config.toml
norm = "layernorm"
activation = "silu"
loss = "cross_entropy"
init = "torch_default"
precondition_frequency = 20
adamw_lr_other_params = 0.002
steps = 22000
lr_schedule = "wsd"
final_lr_fraction = 0.1
Rows from block 6 of a small image classifier, named by matrix and row number. Rows with one number belong to one neuron. Each number is 50 + 12 x the weight over its row's rms, rounded and kept within 0 to 99. All counts start at 0.
After each neuron's rows are labels from the 100 images, of 14976, where the neuron reaches its highest value: "responds to" is what is common among them. Only what is clearly more common there than usual is listed. The data: rendered landscapes of hills, water and sky.
# fc1: MLP up (model.blocks.6.mlp.fc1.weight, 576x192), inputs 0-191
# fc2: MLP down (model.blocks.6.mlp.fc2.weight, 192x576, transposed), outputs 0-191

fc1.251:56 44 54 61 34 44 42 52 66 63 37 52 41 71 47 69 42 42 22 54 39 50 49 42 49 50 51 53 70 33 40 54 42 46 61 59 52 41 66 32 40 45 51 63 56 51 53 30 30 51 30 63 56 55 46 56 53 43 29 47 27 56 57 51 66 39 51 54 54 57 67 49 40 45 60 61 73 72 45 41 50 66 50 44 51 53 46 56 50 57 63 40 56 62 44 71 55 57 43 69 37 38 39 60 30 46 35 58 58 52 61 44 60 57 70 51 44 70 88 12 74 55 47 49 67 49 58 47 65 61 55 54 51 48 62 66 44 36 36 44 36 34 46 67 38 50 35 51 47 51 24 55 64 48 48 56 36 46 34 42 39 35 49 44 53 54 72 69 53 41 59 53 58 73 47 43 65 39 53 34 47 56 51 54 10 61 73 42 40 37 59 38
fc2.251:52 57 67 48 42 47 57 52 35 47 52 50 48 53 36 39 41 52 64 57 45 53 46 31 28 60 48 41 54 51 50 29 50 49 70 44 48 18 51 49 51 54 71 56 46 64 50 57 47 65 40 68 51 56 31 48 53 43 42 53 50 67 43 70 38 44 40 48 55 59 51 60 49 53 51 35 40 48 36 41 45 56 52 57 45 49 40 43 36 73 63 37 16 57 57 72 43 66 53 54 69 62 43 66 52 51 43 69 43 43 56 64 43 52 59 52 41 47 54 63 64 42 56 32 52 67 90 27 64 52 62 25 22 61 39 42 67 45 55 36 21 58 44 47 54 51 65 62 56 56 34 53 46 45 41 54 33 43 36 31 38 60 63 38 69 63 57 48 24 45 53 67 70 29 47 49 30 46 35 59 50 37 55 50 85 60 51 57 34 40 53 48
responds to: sunset; purple alien crags

fc1.521:68 32 57 54 45 36 80 63 44 48 56 38 36 45 36 36 59 53 69 64 49 58 58 41 59 33 65 34 63 67 40 61 53 48 50 53 42 57 45 44 54 44 34 38 53 38 72 41 38 51 30 53 63 62 48 62 57 58 39 63 55 43 70 70 56 49 44 21 38 41 48 33 44 55 59 40 37 46 43 56 46 47 59 52 51 68 48 42 63 44 77 54 37 46 68 54 43 55 32 58 38 41 67 48 47 57 48 51 59 54 66 71 42 39 64 33 43 70 53 57 63 42 62 46 53 62 61 41 45 55 68 57 48 79 45 23 58 61 47 67 47 45 40 48 32 44 54 75 61 60 59 60 63 50 41 69 46 39 33 55 49 74 44 50 33 67 45 65 76 61 21 24 50 52 49 58 39 49 44 58 53 38 26 53 64 26 41 40 66 39 43 55
fc2.521:56 55 59 41 36 50 49 52 90 51 52 62 63 46 84 59 61 57 61 40 41 68 32 38 37 34 53 40 42 76 58 61 48 62 48 39 46 27 44 49 58 44 57 62 56 40 56 49 36 87 37 49 63 55 71 39 54 48 43 45 40 41 44 07 70 53 60 44 64 42 54 51 28 73 71 65 50 55 59 84 43 59 53 47 46 46 51 58 59 32 60 61 51 48 48 51 50 53 48 42 64 43 50 36 48 38 40 65 45 48 56 48 36 62 63 23 66 39 33 40 66 40 45 61 50 61 60 56 76 54 55 60 51 40 49 49 39 61 47 38 50 57 49 58 36 50 47 54 42 48 57 53 51 63 45 67 37 59 57 45 46 61 34 47 62 54 57 57 25 32 48 34 42 79 62 44 44 49 50 51 38 59 61 45 49 46 44 44 69 31 49 40
responds to: night; sun or moon in view

fc1.340:54 41 49 44 57 32 35 61 51 41 67 60 34 70 48 50 65 46 60 45 56 49 42 71 72 58 47 38 59 37 51 55 50 51 62 68 45 81 64 36 43 51 59 58 58 44 54 59 49 52 42 37 59 47 26 59 46 50 41 39 46 40 69 66 50 40 60 35 33 45 41 54 45 56 62 39 57 49 40 41 44 43 48 40 53 37 54 29 28 49 53 37 41 69 45 64 53 50 32 65 40 56 29 40 53 45 45 49 50 73 48 66 55 29 81 62 55 54 63 60 51 39 59 45 68 38 43 49 56 60 53 58 41 36 52 46 33 48 47 61 52 41 43 45 41 38 39 43 57 68 76 53 45 22 61 51 44 41 45 23 42 77 42 45 65 43 47 44 39 64 36 63 76 51 57 45 34 67 31 58 45 39 71 23 56 55 74 40 38 16 42 40
fc2.340:68 61 58 65 52 46 51 36 76 49 47 48 45 42 56 34 49 39 25 59 45 44 30 36 38 35 52 49 60 57 59 46 44 59 61 56 42 58 53 64 62 43 44 46 73 61 56 38 53 91 45 35 47 33 67 55 57 52 64 43 52 63 57 62 51 64 65 44 63 48 84 33 51 57 64 34 49 43 49 41 53 41 57 39 55 63 41 21 42 67 56 47 34 52 18 42 53 73 46 67 59 48 53 66 45 56 44 46 40 50 67 49 43 50 24 48 40 45 47 45 58 44 43 67 59 26 44 71 53 58 57 49 38 50 51 51 46 57 44 54 39 44 71 21 70 50 47 49 57 58 59 41 50 49 67 56 53 66 25 35 61 56 53 47 58 62 64 50 58 65 68 25 57 67 40 63 72 71 56 49 52 75 53 49 34 65 57 46 54 41 54 44
responds to: overcast; clouds; purple alien crags

fc1.296:27 70 57 48 39 29 46 63 55 49 51 72 66 40 70 55 39 42 41 64 61 56 41 47 45 51 35 47 40 39 58 41 64 58 76 46 43 45 54 45 49 73 38 52 65 52 24 47 29 77 56 59 52 51 58 49 52 50 37 75 45 43 66 51 52 49 48 51 30 67 26 42 45 39 53 58 53 30 56 37 33 52 61 34 56 55 48 49 65 58 55 42 33 59 60 65 49 40 42 39 34 46 40 46 46 60 31 61 63 42 53 40 32 77 34 59 57 68 52 43 39 57 60 45 51 52 62 62 50 42 59 46 61 80 45 43 45 57 52 16 44 37 59 30 61 49 50 46 66 50 44 59 44 68 69 62 63 38 47 57 65 36 64 53 57 43 44 47 49 24 39 60 44 40 57 55 10 61 43 71 60 42 48 50 38 40 56 39 34 71 54 52
fc2.296:40 55 49 46 73 51 59 53 49 70 60 33 32 55 53 34 47 45 46 50 48 34 48 42 44 57 28 67 73 33 54 47 55 28 63 58 58 51 37 45 65 19 51 44 54 48 54 56 31 65 17 60 46 53 46 54 57 41 58 54 36 44 53 54 24 33 55 46 83 58 30 51 43 54 38 38 40 43 51 39 53 42 44 41 62 49 52 47 41 54 37 56 34 36 22 15 39 44 38 46 39 56 43 53 29 49 39 39 51 60 34 48 41 40 54 40 39 57 51 36 71 44 55 61 41 62 37 44 44 52 69 63 48 49 66 47 50 37 50 65 60 55 49 40 72 46 80 48 48 49 58 44 43 49 55 52 26 76 45 43 50 62 53 27 35 49 57 58 44 50 44 55 57 34 55 58 35 60 36 62 42 78 56 46 46 42 86 45 37 62 60 52
responds to: overcast; purple alien crags; sun or moon in view

fc1.43:47 48 53 39 39 39 63 44 60 61 60 41 42 61 45 28 44 36 64 31 42 51 53 40 56 61 44 43 50 72 45 52 59 54 57 48 65 47 52 48 29 29 49 57 36 61 41 51 38 60 59 14 56 36 49 48 33 47 60 45 48 41 81 52 46 62 53 44 76 66 54 69 57 33 76 46 46 53 40 44 56 47 44 62 41 49 41 57 47 58 51 30 43 59 53 18 39 52 50 62 53 62 47 35 75 41 58 46 27 37 36 65 57 58 64 59 50 40 67 56 41 48 36 55 59 54 76 59 49 50 44 50 48 31 52 55 53 49 45 33 61 31 57 46 54 50 54 32 62 42 54 44 53 65 35 60 38 42 50 44 65 73 56 48 38 38 34 59 40 34 53 49 55 31 46 55 16 52 77 42 58 36 64 47 55 64 51 24 48 09 49 58
fc2.43:58 55 46 55 52 41 36 61 57 41 52 67 39 57 54 38 47 59 38 44 49 67 50 75 53 61 48 50 74 28 42 85 61 41 57 36 31 56 65 45 60 62 46 48 38 37 53 49 52 72 45 51 51 36 58 39 44 50 50 61 46 47 63 48 42 53 45 55 48 39 53 12 40 39 48 43 52 56 53 38 69 51 66 49 46 58 44 42 47 57 48 41 25 51 53 21 64 63 55 48 32 42 44 49 48 30 47 66 46 53 58 34 62 48 82 59 61 50 33 41 52 46 63 37 56 38 42 42 27 59 75 38 31 37 48 45 54 62 54 49 71 50 57 64 60 42 69 64 55 61 51 33 43 46 53 68 56 64 30 69 48 65 56 40 86 54 69 62 51 62 46 62 48 42 43 40 44 52 46 49 33 77 56 47 65 50 44 46 58 13 55 42
responds to: overcast; clouds; terraced slopes; land: green hills

fc1.267:60 50 57 54 50 33 43 39 64 74 49 59 84 32 63 59 53 53 66 32 50 36 62 40 56 48 41 39 50 06 42 59 55 53 59 50 44 45 51 35 52 42 51 43 50 65 57 52 37 49 31 52 39 66 39 50 71 53 51 50 60 66 33 51 49 44 53 33 47 57 38 67 61 54 64 48 56 61 53 58 39 54 30 61 53 23 44 64 73 50 55 31 42 72 50 69 64 43 52 39 53 52 52 44 53 44 41 33 43 30 63 51 53 50 58 29 28 71 47 66 50 53 61 50 80 48 83 57 55 33 63 52 44 62 47 43 19 45 46 49 41 68 62 29 55 58 53 38 37 64 63 63 49 54 46 57 61 47 47 46 58 53 67 64 39 45 62 68 71 32 60 55 52 38 63 45 57 55 41 44 39 50 50 41 38 56 52 22 50 36 59 50
fc2.267:43 72 51 45 48 51 23 54 41 39 48 56 52 50 48 41 59 50 45 58 45 52 55 46 60 39 31 47 46 74 44 56 49 49 36 59 39 85 65 40 45 32 35 55 67 49 45 38 54 29 35 25 39 52 78 50 20 56 46 60 47 31 40 62 40 51 66 41 28 63 68 47 57 59 47 47 58 55 39 54 54 53 43 59 53 47 31 59 46 46 52 36 19 46 30 59 45 71 58 59 32 59 31 39 42 40 51 60 45 71 55 71 57 37 42 62 43 57 49 46 44 44 38 50 50 54 51 52 63 58 38 47 46 61 57 49 55 42 48 38 54 46 54 76 31 53 50 61 51 47 49 58 58 52 32 43 42 48 57 45 47 59 50 45 47 46 52 40 62 33 62 24 47 19 44 46 57 48 60 55 64 56 64 67 43 52 47 47 00 46 39 51
responds to: sunset; sun or moon in view

fc1.139:46 34 41 60 58 47 55 66 48 36 63 39 43 54 41 51 61 38 78 57 45 73 38 56 70 46 47 58 59 73 61 43 47 51 73 67 31 66 54 42 33 57 49 43 45 48 23 57 41 42 34 46 37 41 76 60 34 52 75 61 48 46 72 50 41 39 65 43 67 44 56 52 48 56 67 72 56 65 35 56 38 42 63 61 54 32 54 46 56 46 46 51 57 61 46 20 39 64 51 41 49 59 67 55 47 45 17 64 51 41 40 59 38 54 66 39 60 38 59 53 55 37 21 45 53 45 54 45 49 44 71 60 50 50 31 73 37 52 36 32 57 36 46 53 34 53 46 33 33 41 62 60 59 49 34 68 48 34 56 36 50 60 57 43 65 54 36 42 47 26 47 44 72 56 32 45 43 52 35 57 53 61 57 72 20 52 50 47 46 48 50 50
fc2.139:50 48 61 36 55 55 36 33 72 39 57 61 61 52 33 66 46 44 51 45 57 49 31 50 61 52 41 34 64 39 52 57 38 73 46 60 45 65 34 60 68 51 36 40 27 50 51 38 31 73 44 51 39 50 60 44 50 40 67 25 50 51 34 62 59 56 54 60 61 55 52 23 55 24 44 49 35 37 54 56 49 71 60 61 70 58 38 57 56 39 52 35 26 39 71 51 51 65 52 47 34 41 54 59 46 56 56 60 48 57 64 54 53 47 36 52 56 60 43 55 62 61 45 56 30 39 22 50 45 50 62 54 46 33 50 64 48 62 44 47 48 50 75 50 52 21 38 48 42 50 46 53 56 32 58 60 59 53 43 59 59 51 63 55 42 49 40 39 08 44 39 41 49 84 46 47 70 47 48 51 55 39 46 53 59 58 04 44 58 38 62 52
responds to: overcast; clouds

fc1.19:28 57 47 33 55 46 32 34 39 38 63 44 64 35 23 51 48 52 50 12 24 58 72 82 50 25 48 34 51 59 53 43 44 55 55 46 49 62 43 46 59 41 76 53 43 64 46 37 23 70 49 52 44 47 42 64 44 43 29 74 48 53 52 66 57 72 57 37 32 52 66 36 61 65 51 48 40 64 58 46 50 52 61 52 55 55 48 50 51 28 63 45 35 36 48 72 53 73 48 57 57 58 55 63 29 51 54 53 23 74 58 56 42 46 50 39 39 57 48 42 43 34 51 47 67 50 60 49 49 37 74 35 44 31 49 41 53 35 41 52 37 53 50 75 68 53 49 42 55 29 32 56 48 48 45 61 34 45 55 48 50 37 62 50 40 45 52 54 58 69 36 44 57 47 45 52 51 53 40 26 30 43 60 38 41 48 54 76 51 45 44 51
fc2.19:47 34 43 52 49 44 64 43 28 54 51 64 62 56 46 60 59 57 77 50 45 60 55 46 43 64 46 46 45 53 38 47 67 59 49 54 29 42 68 53 64 56 43 61 66 76 57 24 65 45 30 42 59 78 63 39 51 49 59 50 52 12 42 57 43 64 65 54 51 51 60 52 40 48 53 63 72 35 43 63 51 42 26 33 47 43 59 47 51 66 51 48 16 64 49 46 37 43 48 56 47 35 62 63 46 61 54 49 50 56 50 52 59 65 38 48 56 55 71 49 45 48 59 52 60 59 46 47 24 64 40 54 59 69 58 46 47 89 55 40 65 76 45 52 47 34 58 67 62 48 72 35 53 43 39 50 41 52 59 62 46 84 57 37 46 51 54 59 61 30 54 58 51 55 50 39 33 52 65 35 57 52 41 52 66 39 19 51 68 45 52 60
responds to: sunset; snowy peaks

fc1.15:67 47 46 56 62 39 47 45 41 52 53 43 37 27 66 34 45 50 40 58 48 53 49 60 55 49 54 32 57 35 53 32 52 65 72 49 63 39 50 52 55 62 15 59 44 61 46 38 18 75 49 45 63 65 40 45 41 56 39 70 51 35 66 49 49 39 64 52 45 72 34 49 40 24 48 48 41 53 50 64 70 36 56 50 53 44 35 53 63 54 45 47 42 36 59 61 58 47 47 70 31 38 29 60 51 50 48 42 56 48 40 66 57 68 55 60 49 30 49 39 35 48 34 47 63 44 70 34 37 54 72 55 53 72 47 48 38 48 52 43 57 61 68 53 62 65 62 22 45 45 47 51 60 65 57 33 30 48 45 38 58 69 63 69 55 32 58 25 49 58 50 53 36 60 36 56 53 54 37 39 64 66 66 58 42 23 34 53 37 30 37 59
fc2.15:50 38 58 51 61 42 43 57 28 59 49 41 63 56 67 52 41 49 51 41 66 58 49 64 53 47 73 56 50 60 52 59 62 35 29 52 42 66 35 71 50 43 53 50 46 59 67 63 25 86 48 15 42 65 73 57 40 60 54 61 38 53 41 71 37 43 48 62 52 50 48 58 37 50 50 52 51 71 57 19 43 52 56 65 43 50 46 27 37 46 48 46 39 66 36 41 64 50 41 44 53 53 67 43 49 44 36 53 74 72 54 61 42 72 61 47 45 43 47 46 56 54 46 74 56 56 38 61 36 50 46 65 43 47 61 54 44 49 53 62 38 71 62 50 22 44 61 45 50 48 56 36 53 50 26 71 58 60 20 55 47 56 56 39 46 48 35 50 38 47 68 65 57 50 48 53 54 52 40 33 69 57 56 35 20 44 74 43 69 34 47 50
responds to: overcast; clouds; red mesas; land: desert dunes

fc1.174:58 70 51 56 27 45 56 56 40 70 49 42 40 66 39 67 37 37 66 35 52 39 43 36 48 62 40 37 36 39 45 39 50 60 44 36 57 47 37 40 45 42 57 65 64 49 42 28 46 50 44 59 40 59 58 50 68 48 31 35 67 53 43 84 60 34 41 39 73 32 48 64 54 75 46 58 60 60 45 71 46 28 53 61 35 79 63 35 52 57 69 50 57 40 53 54 38 35 48 72 57 52 56 47 29 65 55 44 51 44 59 45 49 45 30 60 34 60 54 54 41 40 58 56 58 67 45 40 47 44 85 49 61 45 46 24 58 50 45 65 42 50 59 49 41 52 44 69 35 47 92 48 52 49 47 49 38 49 61 47 32 54 48 52 70 61 60 71 56 38 62 61 42 42 43 40 39 40 66 52 44 43 60 37 53 40 39 76 56 58 49 39
fc2.174:58 56 66 55 41 56 35 55 51 52 44 35 47 66 49 42 48 50 51 55 51 49 58 38 42 48 47 67 42 50 57 44 64 22 37 40 19 58 40 49 44 32 60 58 61 61 47 45 43 37 69 42 46 63 47 56 35 44 53 43 53 59 58 45 61 48 59 47 41 34 49 52 46 60 39 55 58 54 48 51 50 51 77 50 58 31 61 31 51 37 42 49 77 43 74 39 66 91 55 45 51 48 35 45 60 61 50 52 58 43 55 75 37 68 30 57 36 38 48 48 44 56 80 50 58 50 46 52 59 27 28 63 57 63 47 31 54 50 40 57 52 47 38 44 56 43 35 51 48 52 57 62 47 50 72 51 52 50 40 52 42 34 48 52 76 36 63 55 76 42 43 87 62 41 53 58 57 47 32 53 18 53 39 44 23 37 18 61 48 42 38 35
responds to: sunset

fc1.505:45 60 51 53 38 60 52 56 49 49 47 46 62 53 39 40 56 53 57 32 44 50 50 39 53 58 65 54 41 50 56 47 56 61 31 39 54 47 39 58 42 45 58 62 38 46 57 40 64 61 61 46 72 34 70 52 52 75 55 45 48 63 59 34 55 61 29 39 30 86 66 61 63 51 52 65 63 56 38 35 39 43 40 51 21 51 35 39 48 46 25 44 50 49 57 77 46 46 36 57 33 26 57 71 31 60 52 61 60 37 38 35 48 24 72 31 58 69 41 70 50 35 57 36 40 58 52 46 56 54 32 40 42 29 58 61 69 54 42 46 54 72 35 38 61 36 45 49 33 42 48 46 46 50 57 44 41 54 51 35 47 49 44 36 48 44 41 30 48 54 60 54 61 52 59 59 34 55 53 63 14 84 45 58 65 37 52 44 52 61 28 58
fc2.505:64 45 67 43 45 33 62 62 61 51 45 55 45 36 31 57 47 56 60 61 54 46 51 33 59 57 48 55 66 17 31 44 57 48 52 57 61 49 84 44 45 52 47 28 46 54 57 54 55 37 53 20 46 41 49 57 42 65 41 45 66 78 37 47 57 70 60 50 56 45 47 43 57 70 64 48 21 50 57 43 60 47 41 69 44 38 70 44 41 43 54 46 49 46 77 36 18 54 22 37 49 57 50 47 54 19 58 66 33 57 60 54 50 59 40 44 61 46 40 51 45 49 44 42 72 55 25 60 37 72 38 58 41 19 46 48 40 46 62 53 52 49 53 42 37 58 52 40 32 55 48 52 61 30 55 55 48 47 35 42 35 43 59 36 48 70 50 50 63 54 52 47 57 63 49 59 69 53 52 60 37 42 59 59 47 53 69 51 74 48 26 31
responds to: night; purple alien crags; snowy peaks

fc1.346:52 56 39 47 44 63 46 48 43 50 70 38 51 56 48 48 72 54 56 47 53 62 75 55 55 39 27 55 55 39 60 37 68 74 34 41 76 49 54 31 53 65 45 51 33 56 45 65 45 46 64 75 57 68 39 69 14 36 33 36 46 70 57 25 49 55 59 28 41 58 58 42 48 45 45 68 49 55 38 52 59 64 65 59 64 74 49 62 57 49 50 43 44 55 68 31 37 66 40 61 44 44 62 67 56 31 45 40 42 46 55 43 56 40 50 48 61 54 35 31 51 40 19 58 56 54 57 48 55 56 60 54 38 40 51 46 61 48 43 38 51 32 43 51 65 45 30 48 57 51 45 51 49 52 34 35 44 45 20 63 53 64 48 37 49 54 63 47 89 50 69 50 40 42 42 52 61 33 68 56 37 45 41 44 26 66 37 53 51 63 62 57
fc2.346:57 31 63 56 23 48 62 59 25 58 54 64 52 63 57 70 42 63 50 56 38 60 31 58 51 46 57 50 48 34 53 32 42 55 38 57 34 66 72 37 36 45 60 59 42 43 58 48 36 52 42 67 60 56 73 50 69 40 38 51 53 74 61 42 56 45 44 48 51 62 64 35 44 73 47 62 54 43 61 56 67 48 63 44 37 37 48 46 50 53 50 44 45 57 52 53 43 62 64 28 61 52 53 49 58 58 38 72 45 39 48 40 62 65 15 80 59 44 45 63 52 44 43 40 65 38 50 51 48 48 62 56 51 72 56 54 57 44 56 35 48 59 66 51 50 33 56 67 46 54 66 40 48 55 45 61 31 43 45 58 50 62 55 45 46 60 40 51 57 49 46 94 76 58 53 45 38 71 52 50 51 69 21 60 67 70 46 53 21 40 71 51
responds to: sunset; sun or moon in view; green hills

fc1.302:44 33 52 39 65 47 22 51 47 69 62 44 42 51 61 39 44 53 38 35 45 60 49 85 46 52 42 54 54 69 30 35 48 50 50 69 44 38 46 32 44 38 57 52 63 45 45 30 41 53 38 43 47 33 51 56 37 49 40 54 54 49 46 60 53 39 47 42 35 56 47 46 55 75 71 50 22 55 50 60 62 57 54 51 35 45 35 62 68 50 59 42 54 41 77 43 39 42 58 52 39 35 77 44 30 33 52 64 57 48 50 47 66 44 68 34 61 61 49 62 73 53 54 44 59 52 46 31 53 45 78 50 41 53 48 30 58 61 57 48 56 51 61 31 36 65 61 38 53 74 43 32 44 40 41 69 59 38 34 48 66 36 66 51 59 40 39 42 17 57 56 44 62 50 40 46 44 31 42 44 52 43 54 63 46 41 79 51 57 32 53 82
fc2.302:50 41 56 50 56 44 47 33 79 48 50 24 30 51 54 61 26 62 44 66 64 47 82 49 56 67 67 43 46 44 37 56 48 74 47 46 49 41 60 50 62 43 44 46 57 51 57 33 53 66 39 30 46 61 40 52 32 54 57 45 45 53 44 49 63 45 65 71 60 38 41 61 76 41 70 73 49 32 48 37 34 67 46 35 41 65 56 66 48 60 55 46 61 57 52 55 54 54 53 67 36 44 51 49 58 32 52 66 62 50 57 49 68 36 67 99 63 69 40 47 62 51 43 52 55 39 32 57 54 58 51 50 51 44 42 40 50 27 53 61 60 51 36 47 47 45 73 60 62 43 66 47 55 58 35 59 40 49 48 50 48 59 46 41 50 44 47 61 69 62 35 42 45 38 47 37 57 61 49 39 33 64 42 57 35 50 52 52 46 65 68 40
responds to: night; purple alien crags; sun or moon in view

fc1.162:66 87 51 65 57 38 43 56 53 31 68 61 71 44 34 65 49 60 50 37 64 43 44 62 62 54 47 63 32 41 54 34 53 73 52 42 23 41 51 51 53 67 42 53 62 55 57 58 60 43 61 26 39 63 76 50 53 35 52 40 48 32 59 28 61 51 47 49 58 37 71 38 46 46 59 39 49 44 42 51 41 44 47 63 61 52 50 59 80 44 46 58 58 74 47 60 53 55 40 41 65 55 31 45 61 67 46 68 43 65 58 55 49 45 28 49 29 71 42 66 24 60 53 49 65 63 26 62 52 46 50 42 56 59 59 30 63 47 35 61 47 71 38 43 49 37 57 45 57 41 45 63 52 45 60 56 79 56 54 53 64 66 52 42 68 37 50 56 42 52 48 47 61 46 43 30 63 34 47 33 46 42 60 56 23 39 49 51 49 48 22 44
fc2.162:38 72 43 35 49 54 53 52 40 43 41 42 68 61 59 51 52 62 92 61 53 38 45 40 65 34 48 56 49 63 58 44 53 32 35 61 41 42 44 50 56 47 51 37 66 46 49 44 55 36 44 61 48 50 32 52 44 40 50 61 54 30 40 66 44 45 39 46 35 51 39 65 58 73 55 43 81 49 45 55 41 40 62 49 45 41 61 71 30 49 53 57 37 40 35 47 38 54 21 30 51 53 47 42 54 62 61 55 63 61 37 55 51 45 61 29 67 48 55 30 49 40 58 78 26 61 41 66 71 44 33 40 36 64 65 55 22 56 39 59 65 52 60 57 51 49 46 54 76 57 42 36 44 40 47 55 63 51 20 53 76 39 59 56 54 52 39 40 44 56 50 70 42 42 50 49 72 64 65 68 54 53 36 73 40 48 50 52 39 63 32 45
responds to: sunset; purple alien crags; land: snowy peaks; sun or moon in view

fc1.217:52 49 35 56 58 61 43 31 63 45 55 28 40 66 54 28 32 45 57 58 75 51 58 50 56 58 46 46 60 35 49 43 72 48 59 66 46 57 29 53 49 46 40 54 49 30 50 54 39 47 56 45 47 84 52 55 29 48 62 51 45 69 64 21 54 38 73 46 51 50 55 41 39 30 58 48 50 39 29 52 55 57 62 51 51 30 54 73 64 42 49 53 50 75 38 72 48 74 68 53 67 39 49 29 53 44 69 80 36 32 49 68 56 42 50 50 32 53 42 61 59 46 32 38 34 61 51 57 45 52 46 55 32 49 32 57 36 44 49 28 55 45 51 70 41 39 56 40 39 33 36 53 36 50 40 56 46 56 56 50 54 45 59 54 38 49 63 66 68 33 63 65 36 56 24 39 64 30 54 52 42 53 39 75 52 39 47 56 65 38 43 45
fc2.217:51 38 61 48 67 48 46 53 68 43 59 48 70 57 56 56 56 53 59 47 56 66 36 33 43 21 54 52 42 19 60 54 62 54 69 61 43 52 53 61 53 36 43 56 58 34 52 45 55 52 72 77 62 44 33 40 49 49 43 77 46 33 47 46 37 43 46 37 32 51 50 45 55 65 41 65 93 36 43 28 42 37 47 50 47 45 39 27 52 56 48 65 57 60 57 49 46 54 19 55 38 45 47 60 50 57 47 36 47 37 62 43 69 49 53 78 54 91 39 56 66 41 48 37 40 51 65 26 41 44 58 44 60 65 33 45 43 31 53 67 55 53 49 67 42 35 33 58 60 39 49 54 47 50 41 67 51 50 45 53 59 44 54 44 66 55 64 57 49 50 46 65 48 29 53 53 64 46 57 40 45 62 38 30 28 41 56 39 22 44 46 53
responds to: overcast; red mesas; sun or moon in view

fc1.135:49 48 45 56 53 54 48 52 14 52 51 36 67 75 70 54 49 65 60 44 52 53 74 55 41 52 47 44 41 42 45 46 33 46 66 45 33 48 62 52 49 42 42 32 55 57 42 49 69 27 59 49 46 65 53 63 39 55 45 59 62 21 59 34 67 48 39 45 70 76 44 40 47 38 33 65 55 58 48 49 39 55 38 45 68 34 44 60 43 69 52 51 47 56 50 80 31 44 48 50 55 26 50 66 47 69 34 46 36 40 40 53 52 77 56 56 41 43 55 46 59 63 36 47 42 63 64 56 49 49 25 48 39 47 65 57 54 36 44 42 52 59 50 31 56 51 45 74 50 46 42 45 61 64 47 57 55 50 60 57 38 30 73 37 63 60 60 47 16 32 66 52 54 68 41 22 51 48 30 54 69 61 52 68 32 67 39 64 43 51 57 48
fc2.135:57 32 59 49 77 48 66 44 38 54 60 49 50 36 52 38 41 60 61 36 50 49 42 53 44 34 46 32 47 45 53 58 45 41 34 44 71 38 65 36 57 67 77 51 53 53 53 49 65 62 55 45 64 50 16 58 50 53 50 55 60 82 58 38 57 48 54 53 32 67 81 33 55 48 42 38 59 56 50 29 42 54 64 42 60 38 50 74 62 69 49 61 35 63 42 42 55 58 30 58 55 34 58 48 46 56 43 66 49 28 65 46 38 61 64 27 46 59 55 47 44 44 56 62 36 58 56 56 27 53 64 62 54 35 60 58 41 46 67 41 69 31 39 31 35 50 60 58 40 59 57 48 40 68 62 70 64 46 49 68 66 46 43 53 26 38 49 46 16 45 64 61 41 43 46 43 46 33 71 63 49 69 50 48 51 42 38 44 68 40 52 46
responds to: overcast; clouds; red mesas

fc1.545:39 49 57 62 57 54 52 40 62 58 55 55 43 37 41 53 57 32 32 49 41 63 49 46 58 76 71 49 41 53 44 29 59 56 69 56 29 34 54 20 21 52 46 60 47 47 44 48 63 36 72 51 51 66 53 41 80 54 46 70 45 67 21 60 63 41 52 58 35 47 65 53 34 35 31 81 66 40 40 46 34 51 47 53 30 45 55 66 43 57 60 40 60 69 69 68 53 39 62 39 43 67 37 33 42 42 41 39 58 32 55 47 49 61 38 45 46 50 62 37 48 64 51 31 61 34 53 55 64 52 70 55 40 60 40 43 57 53 44 30 34 55 63 57 45 46 44 50 45 33 61 58 47 46 48 49 20 52 61 52 32 44 66 57 42 55 74 50 42 27 31 68 61 57 56 51 64 30 52 44 49 58 37 53 45 53 47 37 52 62 40 44
fc2.545:44 52 56 58 31 47 43 38 99 54 55 54 40 40 37 63 61 62 20 60 53 58 66 49 57 59 51 34 46 43 51 42 48 52 45 42 53 38 56 55 32 74 53 54 50 58 61 53 52 43 57 74 62 40 91 31 40 60 46 30 65 81 59 43 60 46 39 50 38 43 67 80 54 35 57 68 47 54 60 35 32 46 61 50 49 57 42 43 48 55 43 57 59 66 52 43 40 62 33 60 49 37 39 49 56 64 48 54 44 44 62 56 39 69 41 44 61 67 56 51 34 44 63 38 46 38 74 66 39 61 51 31 50 41 37 49 49 45 54 38 40 63 35 72 65 50 30 54 32 53 44 43 48 33 77 48 58 51 53 38 50 57 53 51 43 58 56 57 50 63 35 53 53 47 38 46 64 50 52 52 36 44 49 66 36 42 41 54 70 60 56 46
responds to: sunset; sun or moon in view